config.yaml
n_mels: 64
encoder_qk_norm: false
decoder_drop_path: 0.05
Rows from block 3 of the text decoder of a small audio captioner, named by matrix and row number. Rows with one number belong to one neuron. Each number is 50 + 12 x the weight over its row's rms, rounded and kept within 0 to 99. All counts start at 0.
Before each neuron's rows are labels from the 100 texts, of 14976, where the neuron reaches its highest value: "tokens" is the input token at the peak. Only what is clearly more common there than usual is listed. The data: songs of 200 made-up bird species, synthesised, often over outdoor noise.
# fc1: MLP up (decoder.blocks.3.mlp.fc1.weight, 512x128), inputs 0-127
# fc2: MLP down (decoder.blocks.3.mlp.fc2.weight, 128x512, transposed), outputs 0-127

tokens: "stream"; "crickets"; "arch"; "downsweep"
fc1.60:61 49 48 36 45 60 36 36 70 63 56 20 50 61 46 42 49 48 56 36 48 48 70 60 47 59 53 57 41 50 56 59 35 31 33 47 55 31 67 54 50 63 57 70 46 65 45 41 29 45 41 37 58 47 65 44 50 55 44 42 34 35 44 55 68 57 55 32 48 57 73 35 70 44 30 64 60 71 48 31 51 33 53 58 38 41 42 51 57 50 50 43 45 25 51 40 68 34 59 40 50 44 51 78 31 27 47 45 53 49 65 59 43 70 79 40 58 58 61 70 46 48 39 65 44 60 63 52
fc2.60:54 77 60 39 30 50 39 64 44 71 47 40 34 56 42 50 41 51 49 36 74 38 57 31 55 67 66 47 49 39 29 54 47 22 77 34 45 60 55 23 54 43 33 72 34 67 48 64 44 46 64 60 42 56 56 52 22 62 53 44 37 61 64 45 48 25 41 62 49 43 69 40 47 65 59 38 54 57 45 64 43 42 47 71 54 41 37 58 48 58 48 52 52 54 48 38 63 49 59 54 59 53 46 46 59 59 49 65 63 39 73 51 48 45 37 61 55 33 33 66 38 39 37 57 48 63 48 32

tokens: "x"
fc1.268:44 60 54 44 52 35 37 13 59 73 33 40 47 66 50 60 61 53 47 41 57 42 40 45 53 48 60 57 45 57 60 56 70 58 63 46 65 50 48 64 47 41 56 62 44 54 57 52 42 32 29 46 66 36 65 20 66 30 63 40 52 57 64 38 77 54 64 45 36 47 45 66 48 45 53 58 64 47 56 48 25 30 56 70 39 57 46 52 45 65 39 52 35 28 47 73 43 52 44 34 59 44 52 55 65 49 71 41 71 33 45 57 56 68 33 49 57 60 29 43 46 47 56 54 41 68 56 62
fc2.268:58 44 72 36 59 60 54 58 39 49 42 62 52 50 53 48 52 29 63 65 43 53 39 27 34 31 45 50 49 73 45 45 44 63 44 68 39 43 55 49 48 36 36 47 74 62 39 38 30 52 49 50 41 40 54 62 28 55 40 34 68 56 68 26 40 46 35 35 52 57 53 39 59 49 48 58 48 45 43 43 55 54 28 39 72 41 39 64 42 29 44 46 58 90 59 67 54 36 51 34 46 76 31 59 38 71 39 40 43 46 49 36 68 51 45 38 56 66 44 59 49 50 56 43 63 51 63 62

tokens: "in"
fc1.243:49 56 60 57 45 61 55 31 56 46 39 69 62 61 58 56 59 73 63 42 43 52 44 43 71 41 48 53 41 52 50 48 55 48 46 63 78 31 42 56 52 49 55 41 60 55 65 71 42 38 41 45 51 54 61 46 49 55 42 42 71 36 39 42 52 33 56 59 43 51 39 42 52 49 52 46 73 56 57 23 58 45 39 44 65 60 28 56 52 48 47 59 34 37 61 29 73 38 55 51 38 39 67 66 73 49 64 64 30 33 28 22 79 73 61 53 30 50 39 47 66 44 30 58 46 56 48 52
fc2.243:60 67 48 35 53 52 46 47 35 50 66 54 74 63 44 43 51 56 63 57 37 50 67 70 60 39 63 49 38 43 57 60 59 32 75 43 42 50 59 71 42 19 39 32 54 54 72 33 45 49 58 42 55 43 24 52 50 63 62 38 29 64 30 45 60 36 47 62 50 62 40 64 55 33 49 34 38 76 52 76 62 31 35 50 59 58 47 58 56 39 41 29 34 46 46 57 60 47 53 48 42 71 32 57 37 35 48 58 58 37 59 33 54 54 56 43 58 53 51 64 48 50 41 59 29 42 33 45

tokens: "in"; ","
fc1.130:33 41 44 40 64 59 56 27 33 56 32 50 62 55 43 32 45 56 67 45 58 41 65 36 35 41 57 53 56 55 38 63 44 55 61 53 40 27 56 61 62 50 50 47 39 65 57 55 60 62 44 53 56 52 49 46 40 30 46 39 49 67 67 44 56 57 71 41 38 44 35 45 77 41 32 68 61 44 32 30 77 22 42 61 38 36 52 62 53 57 50 46 36 49 75 26 52 56 66 55 54 62 49 39 68 62 55 70 53 32 62 54 46 36 72 45 47 56 33 37 47 46 49 25 48 43 45 64
fc2.130:49 54 45 53 37 70 45 63 40 70 54 59 49 52 51 72 57 19 49 34 46 68 58 63 57 57 47 76 63 54 37 63 51 51 65 50 47 68 56 52 61 19 51 48 55 65 44 48 57 44 31 45 49 41 58 26 39 70 42 40 57 30 55 46 42 68 39 53 45 77 56 48 53 60 39 42 45 35 46 50 35 63 30 67 73 54 48 55 48 45 34 63 42 72 46 72 76 28 54 43 58 45 42 32 54 47 49 39 70 55 51 40 44 50 53 49 56 37 40 75 51 48 64 53 50 65 52 64

tokens: "with"
fc1.182:64 55 38 42 42 41 82 41 53 36 42 52 59 62 50 64 37 56 53 39 32 54 68 51 48 35 50 66 46 63 56 35 71 50 43 52 54 44 52 59 40 60 45 32 62 48 68 60 58 45 26 44 35 62 75 40 39 64 42 49 39 69 52 57 60 26 31 39 47 42 42 60 63 43 40 72 54 39 29 44 44 68 55 57 74 64 46 38 45 37 42 42 32 49 30 33 55 59 39 66 64 71 59 69 62 66 51 50 52 26 46 50 51 39 35 24 46 47 50 50 69 46 47 39 48 53 51 57
fc2.182:36 40 56 47 56 44 63 55 77 55 39 62 47 41 46 56 58 45 64 82 67 55 55 38 46 47 52 59 40 64 58 62 46 61 47 59 49 39 31 37 39 47 43 60 44 67 43 44 28 55 49 41 55 51 60 71 58 48 61 29 74 31 56 35 47 53 60 75 57 51 43 33 44 36 55 33 60 52 50 51 47 57 48 40 32 39 49 46 68 38 22 56 51 48 45 37 62 48 54 34 28 32 50 66 46 55 50 53 46 46 49 54 72 54 53 43 45 56 43 50 40 73 60 86 30 60 35 79

tokens: ","
fc1.241:44 65 47 47 71 44 58 51 64 48 67 44 49 37 40 33 51 21 58 48 62 33 84 50 36 57 44 44 72 75 70 54 48 57 56 58 46 37 51 33 21 48 63 45 36 43 35 49 52 58 57 47 29 39 55 45 51 25 78 60 60 52 58 35 74 55 70 45 55 38 51 48 54 68 49 48 43 53 71 59 38 64 54 66 42 43 61 50 44 41 52 40 50 45 55 42 33 50 39 50 32 54 59 46 62 48 39 38 54 65 28 36 36 50 39 51 53 39 63 46 25 30 55 58 61 50 46 60
fc2.241:76 28 41 37 44 44 40 33 39 43 53 73 64 51 46 50 56 64 53 45 27 41 64 47 57 57 61 46 59 63 59 41 55 53 34 49 51 64 62 63 77 50 55 53 35 64 59 38 54 41 63 42 65 60 54 64 44 51 65 61 67 52 51 60 51 46 32 31 55 46 45 42 59 43 43 65 62 55 38 63 31 74 49 60 65 44 29 45 51 39 40 53 37 33 48 63 57 74 66 63 35 65 36 51 60 31 60 47 63 56 66 54 51 52 53 36 22 54 31 46 55 27 57 35 73 53 55 61

tokens: "stream"; "arch"; "buzz"; "in"
fc1.2:40 59 53 56 55 58 30 58 54 39 69 53 59 40 41 29 52 42 64 50 42 63 74 47 35 42 81 43 49 60 45 64 29 20 61 41 53 46 70 44 53 49 61 60 33 84 37 37 34 53 43 43 70 52 49 62 44 45 38 59 59 30 73 59 44 46 38 41 41 54 47 54 70 57 29 63 51 67 56 25 59 40 41 36 58 53 60 55 82 66 32 41 33 40 39 54 58 55 63 55 56 55 45 65 47 58 60 45 29 51 53 59 37 61 61 60 39 56 56 60 46 53 50 57 48 49 51 46
fc2.2:50 57 46 36 54 56 59 29 67 60 48 27 51 67 66 68 51 60 56 46 45 25 29 48 48 65 43 56 48 31 69 45 54 56 47 73 56 75 35 43 64 60 40 46 58 40 58 57 53 33 63 48 31 47 43 58 50 42 70 56 46 50 60 29 56 40 62 61 55 37 54 43 60 43 68 31 42 63 49 59 39 37 61 54 67 48 38 14 30 43 49 57 47 50 30 43 48 35 38 52 60 58 37 63 62 34 34 44 44 39 30 49 61 40 57 59 48 55 40 44 51 38 50 77 51 52 24 37

tokens: "x"; "quiet"
fc1.229:48 66 47 73 49 43 43 43 59 50 52 69 48 46 46 64 38 77 50 69 42 40 50 36 55 44 57 51 32 53 54 46 36 49 61 43 68 34 40 44 81 42 34 29 63 40 51 42 41 63 46 33 61 45 57 54 54 48 44 37 60 35 33 50 42 57 67 75 55 42 68 60 45 38 71 55 51 53 35 32 66 62 43 56 34 44 38 53 63 36 56 50 52 47 55 44 74 38 70 51 41 53 59 58 60 46 23 68 47 25 17 61 54 54 52 31 25 50 42 51 55 56 46 43 59 54 47 37
fc2.229:72 43 35 46 50 52 51 47 20 33 57 18 48 35 64 35 46 43 59 56 37 33 64 47 63 74 46 46 40 54 40 68 54 55 58 59 41 46 56 53 55 34 68 57 57 48 64 40 60 48 52 51 31 28 43 45 61 52 59 64 21 70 50 36 31 37 33 44 52 70 57 60 51 56 39 65 42 31 50 51 49 53 42 69 53 55 48 58 35 59 40 68 36 48 55 59 64 65 43 47 52 38 33 48 52 51 59 48 62 51 67 61 47 62 61 72 60 55 24 56 64 55 51 59 61 52 20 55

tokens: "stream"; "crickets"; "rain"
fc1.240:51 66 63 47 39 51 55 30 44 59 51 42 73 60 64 46 62 58 63 47 55 46 75 51 52 56 67 47 52 50 46 61 54 22 47 48 46 32 51 18 42 37 56 67 58 76 41 35 35 43 38 37 51 48 40 37 48 42 77 55 58 61 61 36 62 53 39 52 59 52 66 50 60 55 41 71 52 64 44 27 35 40 50 51 66 35 62 62 33 57 39 55 51 22 52 57 57 46 68 41 64 48 40 49 40 43 47 27 41 66 81 75 44 57 68 53 46 59 42 53 45 43 58 63 34 55 52 43
fc2.240:42 56 63 41 38 38 43 57 41 63 54 58 40 49 36 28 27 41 37 26 43 57 30 44 47 52 64 45 59 51 28 46 50 54 86 58 62 32 46 51 48 51 50 47 34 42 36 33 39 36 77 46 38 36 60 44 25 65 72 60 28 81 51 55 43 51 55 55 42 55 55 41 66 65 52 61 43 51 53 59 40 35 61 50 51 50 68 44 46 37 42 70 46 50 57 52 49 69 43 31 57 62 46 29 68 42 55 65 64 29 52 28 51 37 42 59 45 44 62 49 44 54 50 65 50 59 41 52

tokens: ","
fc1.311:40 53 53 53 34 54 38 28 50 55 56 53 59 43 55 69 67 46 72 56 34 60 42 47 60 54 50 53 50 68 26 60 57 62 43 66 67 48 49 68 37 45 56 54 35 53 39 67 52 66 50 59 55 39 43 43 52 69 45 58 59 40 37 45 41 22 56 56 34 36 52 47 33 67 31 50 63 71 53 41 42 45 75 48 72 57 35 48 63 60 27 53 42 60 35 53 52 54 58 44 39 43 63 67 68 39 31 53 69 34 46 47 51 58 54 37 23 52 29 28 62 40 49 43 38 52 79 52
fc2.311:67 40 43 59 38 64 40 18 66 66 69 37 51 50 52 69 21 37 55 68 20 67 64 64 40 48 55 42 46 37 65 40 51 44 52 62 41 59 53 44 27 70 50 47 61 61 60 57 40 51 62 45 52 61 52 55 30 44 43 41 40 47 61 68 41 43 61 62 52 48 58 39 44 28 47 50 53 55 41 49 54 40 60 34 46 67 53 72 63 62 54 41 61 37 61 58 48 40 41 55 55 58 68 82 28 50 50 67 67 44 60 43 54 49 57 52 35 29 43 48 34 47 41 62 41 51 71 41

tokens: "stream"; "with"
fc1.423:45 66 43 65 57 52 48 59 72 55 53 34 53 45 47 44 59 76 57 47 36 66 49 46 54 45 61 55 44 47 44 73 75 61 40 32 39 54 45 54 68 52 44 56 58 58 44 62 49 25 45 35 71 44 67 10 45 39 49 73 57 39 60 60 59 45 55 58 34 50 67 63 42 73 44 60 58 50 35 56 63 45 52 62 59 72 43 50 53 46 56 77 41 13 57 55 53 45 55 42 40 44 61 50 60 45 46 46 53 72 35 48 48 49 51 58 36 72 45 60 59 54 57 45 32 67 67 49
fc2.423:53 42 56 35 52 49 63 78 67 34 56 47 57 63 39 58 41 52 45 79 52 55 41 71 48 39 45 50 59 30 37 33 55 41 50 41 59 47 57 59 30 45 45 48 51 45 59 62 30 54 41 85 43 50 37 61 27 67 50 47 47 72 51 64 65 54 68 73 37 37 29 54 38 32 38 44 48 42 56 53 57 52 48 54 46 29 53 51 64 60 31 43 53 48 42 45 60 39 48 64 56 51 47 49 36 70 60 39 54 31 62 21 66 53 48 56 52 43 34 28 55 37 55 70 64 44 47 30

tokens: "x"
fc1.354:27 51 51 29 64 42 61 40 61 31 41 45 53 54 69 35 61 42 61 71 43 45 47 62 31 53 34 36 46 54 49 58 46 73 46 64 55 53 58 44 39 67 43 59 47 53 46 35 60 61 65 21 49 46 62 52 46 48 48 31 27 57 66 39 59 44 56 41 65 39 56 38 74 52 39 62 58 34 47 34 36 44 69 36 58 49 51 54 52 37 56 59 53 50 53 58 65 43 64 39 37 34 64 54 40 56 33 44 59 50 52 33 56 56 65 34 56 54 38 59 65 67 66 67 52 39 43 93
fc2.354:56 36 34 42 29 37 42 68 48 56 75 50 47 53 35 41 42 42 47 56 66 29 47 52 63 53 60 82 49 26 57 53 54 57 50 66 65 35 43 53 64 67 63 43 37 71 35 41 42 64 52 46 65 42 40 55 61 56 55 26 40 45 46 62 31 44 49 56 64 63 51 64 48 64 56 27 47 69 65 59 42 61 62 52 39 56 41 43 55 50 59 45 44 42 37 59 47 49 77 25 43 39 66 39 30 37 61 45 46 47 50 57 52 29 47 62 39 54 37 77 52 34 34 38 61 61 57 40

tokens: "stream"; "7"; "wind"; "5"
fc1.365:46 62 48 41 53 47 63 47 64 65 46 33 54 67 57 33 45 35 71 54 76 39 79 43 49 46 57 53 49 55 39 39 51 43 59 59 46 34 59 40 52 38 43 63 40 55 66 37 35 25 54 59 49 69 47 52 80 43 45 46 57 49 57 46 85 47 57 54 53 52 40 48 36 45 49 65 31 54 53 47 23 40 50 46 46 46 48 70 40 71 55 64 39 56 57 40 30 25 57 57 55 50 42 69 45 70 49 24 41 51 58 71 39 46 60 39 54 58 30 54 52 64 32 53 54 71 54 40
fc2.365:38 43 75 73 38 37 28 54 29 69 59 54 54 58 56 44 47 65 46 68 47 42 39 41 57 63 65 44 45 19 54 50 49 35 58 38 68 63 16 55 51 46 50 62 55 50 54 38 55 52 70 63 25 50 34 39 56 59 26 44 10 42 60 40 37 50 43 40 50 41 45 55 65 50 56 48 63 45 44 38 55 52 38 63 52 26 57 83 62 40 33 49 58 56 56 62 52 67 48 50 46 61 44 55 37 37 63 57 60 49 50 44 51 45 42 41 49 39 50 64 42 47 43 60 54 42 65 55

tokens: ","
fc1.185:57 50 42 42 59 51 49 53 28 64 53 44 56 61 51 42 54 33 47 48 49 46 83 72 35 58 48 55 33 54 54 64 27 65 39 41 57 07 75 65 55 59 51 48 55 62 36 46 44 43 55 47 39 52 55 44 39 51 25 58 25 44 41 60 61 53 61 42 40 45 52 45 61 52 39 48 52 50 47 45 52 50 63 47 36 34 49 71 48 56 56 60 26 32 44 59 58 60 58 27 71 28 57 55 44 60 40 45 69 46 52 66 46 70 63 65 54 26 50 61 59 49 59 66 32 39 48 63
fc2.185:51 37 41 49 33 43 39 33 44 63 19 51 69 60 56 46 31 56 61 28 54 47 47 42 20 34 47 62 52 38 39 36 66 17 37 55 50 37 62 36 47 50 66 70 46 29 27 47 65 52 49 75 49 67 64 46 49 66 41 51 48 36 31 38 54 58 69 51 48 60 60 48 56 43 52 64 45 68 47 56 40 37 40 69 59 43 31 63 51 48 52 51 49 30 39 45 61 50 49 53 56 45 42 58 80 37 57 58 57 57 55 63 43 57 46 49 48 42 39 70 50 48 37 44 24 60 55 45

tokens: "with"; "<end>"
fc1.173:62 45 54 71 62 26 49 63 51 41 41 61 23 45 32 41 56 57 35 51 50 51 69 55 49 69 49 60 22 54 40 61 55 81 50 85 65 55 62 64 59 51 46 47 49 48 54 57 70 36 57 61 66 43 32 65 58 45 35 47 44 30 52 46 55 52 53 60 46 51 54 66 42 66 50 35 56 48 56 33 68 48 55 45 41 54 56 49 50 30 50 34 56 20 48 72 42 48 64 28 71 58 41 50 60 49 35 47 44 57 45 64 57 42 71 61 37 64 34 62 52 54 47 30 51 54 41 43
fc2.173:39 50 55 35 33 39 32 38 53 53 59 42 35 69 69 60 52 51 62 49 60 37 57 52 49 20 71 35 53 55 47 74 54 35 60 32 60 69 41 29 37 44 46 43 53 55 51 34 71 49 46 44 46 47 65 55 58 44 38 44 46 67 64 33 76 58 33 37 51 58 48 38 50 53 67 68 53 31 48 43 47 52 41 64 47 39 64 29 35 50 57 66 57 55 69 20 48 53 55 53 57 52 51 27 54 50 51 41 45 41 33 50 61 51 39 78 63 45 45 45 74 56 60 74 44 60 37 51

tokens: "with"
fc1.345:49 79 43 59 52 33 34 46 43 49 40 68 51 48 20 48 52 57 15 40 33 52 42 51 38 46 24 72 59 64 57 40 41 45 38 49 38 31 63 66 38 36 43 37 68 43 34 74 41 66 53 45 62 51 56 46 42 40 45 47 49 60 67 59 54 53 59 34 43 30 37 58 50 47 41 67 58 64 60 35 55 59 58 53 58 40 45 76 52 53 51 57 45 68 30 50 54 61 40 54 70 68 38 54 60 46 48 46 53 62 78 29 47 59 45 54 35 55 39 46 67 51 58 43 52 56 38 64
fc2.345:33 49 45 65 20 38 41 55 51 67 31 42 64 68 51 48 65 56 51 58 47 50 32 37 41 51 46 42 46 50 37 51 68 47 54 48 54 56 41 30 49 71 29 53 58 38 43 48 52 79 62 42 35 51 40 37 59 54 56 59 59 54 56 38 44 44 45 53 44 48 37 45 22 55 44 48 55 63 70 69 55 61 29 44 63 65 60 62 65 45 41 54 53 40 31 52 41 48 80 60 41 38 46 74 50 61 47 24 33 37 71 27 31 43 59 60 43 60 50 65 65 73 44 52 46 63 51 49

tokens: "in"; "over"
fc1.61:33 54 41 53 57 46 43 52 44 59 49 38 55 30 61 56 47 33 43 34 67 65 43 63 30 51 47 42 44 50 52 48 44 41 57 46 46 35 83 58 60 34 50 60 44 55 65 53 52 45 67 49 44 66 46 38 41 42 52 50 57 35 48 52 53 45 68 60 25 67 24 36 55 47 46 66 44 58 50 40 40 45 63 45 47 69 45 42 41 48 43 57 34 41 48 47 68 64 85 51 62 14 50 60 49 63 44 46 59 56 47 77 27 72 63 31 30 26 71 54 48 45 65 45 52 54 47 48
fc2.61:55 68 52 40 50 56 30 35 52 86 50 38 50 47 59 44 59 58 62 32 40 54 43 34 55 59 39 25 53 34 49 59 55 50 47 47 57 59 48 33 56 60 49 48 52 44 51 51 76 55 68 66 49 45 55 29 71 62 54 46 33 60 37 51 36 41 64 53 50 24 51 51 66 38 24 45 50 35 65 47 49 55 34 54 44 50 50 48 64 52 30 43 43 36 48 42 71 39 61 51 48 39 23 59 49 56 50 81 53 61 45 40 62 38 69 25 41 56 48 48 29 33 32 53 36 64 46 62

tokens: "whistle"
fc1.259:36 41 55 52 64 42 67 57 45 58 73 49 40 46 20 49 68 30 46 34 33 58 37 59 45 36 53 46 34 63 54 36 66 42 35 39 39 53 56 49 57 47 60 61 51 52 55 66 37 29 46 39 38 67 59 37 45 48 69 63 37 56 50 48 61 40 67 94 39 50 51 33 58 40 47 49 43 34 67 22 36 51 41 46 48 37 44 65 66 72 48 52 39 43 51 35 42 53 38 63 53 54 45 43 42 57 33 50 42 48 48 39 51 63 48 46 79 39 57 66 47 56 64 41 40 73 56 44
fc2.259:59 40 38 66 48 46 59 50 41 52 52 44 62 38 52 31 41 39 62 60 51 41 33 49 49 69 42 50 40 22 53 46 37 52 54 68 51 77 30 49 46 51 46 47 69 49 45 82 38 68 58 34 67 38 79 42 46 69 58 40 46 53 48 47 29 59 42 57 40 33 53 47 55 53 53 57 56 37 46 52 51 42 42 70 63 58 44 50 74 48 20 66 48 49 57 42 44 37 65 42 58 78 49 64 60 50 31 45 73 57 48 25 45 35 46 61 44 53 34 54 50 37 43 29 34 58 40 44

tokens: "x"; "steady"
fc1.81:41 57 47 68 57 48 23 42 57 47 24 46 45 45 48 24 52 76 56 44 36 34 16 53 63 56 58 48 57 45 59 50 53 56 34 31 54 65 55 48 62 40 49 58 35 48 46 53 57 43 42 55 70 42 52 23 61 72 67 39 29 36 49 45 58 42 79 64 66 34 43 69 35 37 46 57 38 61 54 39 62 50 59 72 52 41 65 53 59 52 56 52 42 46 61 69 47 45 40 50 55 66 59 36 58 52 46 34 59 48 69 49 62 60 53 54 56 65 61 70 54 73 35 61 40 44 55 52
fc2.81:49 47 57 36 52 21 53 46 45 32 68 41 36 43 32 47 31 39 48 60 63 41 43 63 51 67 50 40 69 69 40 38 42 58 52 72 48 46 44 31 51 43 63 54 51 31 69 58 51 75 38 60 32 54 50 77 73 68 56 42 61 38 56 43 54 25 44 38 51 50 46 70 71 52 56 50 52 51 66 49 36 51 17 42 66 62 42 50 42 49 56 43 63 60 39 48 63 36 49 37 72 35 48 33 35 50 30 45 44 42 41 53 52 65 36 45 51 55 55 47 65 41 66 60 68 50 55 49

tokens: "x"; "downsweep"; "dip"; "arch"
fc1.184:45 54 49 63 56 25 55 48 50 25 39 80 46 61 36 26 73 48 51 56 37 48 60 41 47 52 38 47 31 31 45 57 27 53 60 54 30 73 42 49 65 53 63 50 36 68 33 40 67 54 64 42 37 71 53 55 75 38 53 36 41 36 48 49 58 55 48 55 78 45 50 58 48 37 52 36 52 42 56 49 49 63 47 48 48 56 48 52 39 36 43 31 46 42 36 62 63 42 70 39 39 51 41 61 59 41 53 63 47 57 55 70 61 69 33 77 56 41 58 54 55 84 48 55 46 52 54 59
fc2.184:45 55 54 40 30 71 53 43 55 53 49 60 40 50 62 49 52 43 46 61 50 44 50 34 56 64 50 42 50 43 61 31 46 54 37 36 54 22 60 67 44 67 58 78 54 64 59 37 43 42 42 55 69 64 55 61 24 42 78 51 64 44 55 72 59 45 60 66 57 40 32 40 51 24 69 60 62 13 41 83 34 59 45 33 45 50 59 35 51 52 39 47 51 35 42 53 33 49 48 51 54 57 44 58 55 53 30 32 52 55 46 40 61 45 65 53 58 64 69 52 51 49 64 52 46 35 62 47

tokens: "x"; "stream"; "wind"
fc1.17:54 55 47 34 39 47 54 47 63 49 43 32 68 62 65 41 53 59 67 46 54 51 49 38 58 54 61 68 67 51 48 48 47 54 23 48 50 48 54 57 49 43 68 46 51 40 35 52 42 49 26 39 49 56 33 37 39 49 39 53 50 54 33 35 45 44 40 38 41 43 52 56 54 24 59 69 55 53 51 11 56 41 46 39 54 35 48 57 56 44 41 63 29 22 46 47 65 25 51 49 42 45 53 72 67 56 57 33 28 63 57 80 50 56 40 39 48 44 43 69 62 55 16 45 38 68 48 39
fc2.17:56 67 63 41 59 43 45 64 41 51 50 69 60 49 64 54 36 62 42 23 65 45 38 49 55 55 60 66 58 43 29 79 51 52 56 59 51 71 63 57 51 46 45 49 42 45 34 23 56 38 36 38 72 52 41 39 41 48 39 42 52 55 53 25 54 45 62 66 59 60 70 43 41 49 40 51 17 50 57 47 63 38 61 58 68 51 70 59 50 53 49 30 51 53 49 52 53 41 34 47 45 67 54 50 53 40 70 34 56 68 34 56 60 46 55 49 52 61 95 44 34 35 39 48 51 42 63 49

tokens: "whistle"; "x"; "arch"; "buzz"
fc1.224:62 55 57 49 76 48 49 56 43 51 51 52 46 52 28 65 38 37 53 68 35 90 50 59 68 32 51 38 54 22 64 54 51 47 68 63 56 38 58 42 35 35 54 45 53 45 37 36 40 48 55 71 57 50 32 69 46 65 41 35 48 59 53 52 55 46 53 50 58 63 52 57 47 46 61 51 42 55 53 58 57 54 52 74 30 43 46 68 47 40 36 65 45 52 56 50 59 28 31 65 70 25 40 32 54 44 60 53 29 33 61 60 61 49 65 55 65 33 55 59 34 73 41 36 34 46 59 55
fc2.224:63 58 57 55 35 32 42 39 46 60 48 53 39 57 61 46 64 66 26 66 65 52 61 42 41 28 53 35 46 61 49 41 42 63 25 67 51 53 45 50 66 73 82 60 61 61 41 53 57 60 64 50 25 42 42 67 55 44 34 29 53 39 33 52 52 45 52 61 43 74 46 67 40 46 56 21 51 41 54 41 64 41 50 41 62 67 43 31 52 42 44 60 67 29 52 33 56 47 52 54 51 54 66 54 32 43 55 45 74 54 60 42 45 37 56 29 52 46 55 63 61 58 54 27 63 56 35 43

tokens: "stream"; "wind"; "crickets"
fc1.496:56 44 63 58 58 37 59 34 49 56 57 34 73 52 43 32 25 36 59 42 51 53 51 27 38 30 50 64 44 64 71 55 32 72 61 52 22 42 43 41 68 55 57 52 66 62 46 52 28 37 25 38 63 39 46 53 44 44 76 50 35 53 39 49 34 38 28 37 47 60 38 66 46 56 42 62 79 56 51 46 35 57 47 61 42 50 59 44 54 57 49 50 48 38 55 46 42 54 47 37 60 47 43 61 37 64 62 63 43 49 59 52 35 47 48 66 45 73 67 36 47 47 71 70 51 41 68 63
fc2.496:58 32 22 46 37 70 44 47 43 44 57 53 42 46 48 45 46 32 58 60 47 43 32 54 61 46 56 47 67 63 46 71 45 73 66 66 50 57 51 48 45 58 72 47 40 32 53 44 68 51 35 55 43 42 45 44 37 40 48 55 53 47 45 54 52 44 57 39 47 50 47 58 49 59 63 69 46 49 47 62 39 41 47 46 47 57 39 35 41 43 63 83 31 44 53 53 46 40 31 58 45 35 52 24 51 67 44 44 65 48 50 61 41 55 37 74 80 40 77 41 20 42 25 47 45 80 51 64

tokens: "in"
fc1.394:38 67 61 25 54 40 27 31 44 51 49 62 51 47 50 58 47 65 52 48 63 65 57 47 60 48 45 66 63 48 38 52 50 59 34 43 41 55 61 60 62 40 50 41 44 53 49 60 77 60 50 44 55 36 31 44 53 42 58 50 50 35 59 35 49 44 47 43 57 63 45 36 56 29 37 37 33 30 68 39 55 28 60 66 42 32 39 57 61 55 66 71 30 58 57 30 36 42 76 49 71 50 58 67 60 68 57 62 54 40 57 67 58 55 23 37 32 35 33 56 59 47 43 50 32 67 46 59
fc2.394:22 70 36 35 52 56 62 36 57 70 44 73 47 41 57 50 70 44 41 35 58 72 48 36 51 53 55 52 53 36 49 57 46 59 58 45 45 51 31 52 64 27 64 43 52 53 35 65 60 42 77 48 63 47 68 69 55 44 51 48 60 34 66 45 43 65 53 37 51 47 55 55 77 33 47 42 40 61 37 63 45 55 26 61 60 77 60 59 44 48 64 30 53 41 59 59 72 36 41 59 74 50 35 65 48 41 58 42 33 33 46 55 54 54 35 59 53 54 59 48 41 42 55 33 55 60 62 69

tokens: "stream"; "arch"; "dip"; "click"
fc1.306:56 59 50 55 17 62 25 53 51 66 66 32 57 62 62 44 57 45 55 45 48 54 69 33 56 43 73 61 60 30 59 64 51 33 19 46 53 29 67 23 49 51 59 50 41 67 39 32 54 37 42 55 56 62 51 26 54 52 51 52 45 43 53 54 58 57 55 54 55 55 61 55 37 51 45 65 51 69 50 39 29 49 66 63 40 49 46 58 50 60 41 58 44 39 35 37 46 20 45 40 65 53 49 47 55 67 57 47 49 50 65 93 51 57 55 49 39 37 44 64 44 56 43 48 36 60 51 33
fc2.306:45 48 64 24 38 46 31 57 46 55 49 78 30 64 44 54 53 50 45 31 40 45 37 57 42 40 59 58 67 38 38 46 44 52 53 41 48 76 49 32 56 59 46 53 46 54 43 56 33 40 51 43 50 71 40 40 55 57 29 76 43 54 76 37 28 60 48 40 57 30 39 52 52 57 57 50 44 42 44 58 58 23 60 47 48 51 49 56 33 43 63 57 34 45 62 48 52 58 37 44 65 59 60 52 53 68 91 67 64 32 41 32 53 50 30 60 65 49 45 48 54 50 33 61 47 42 57 27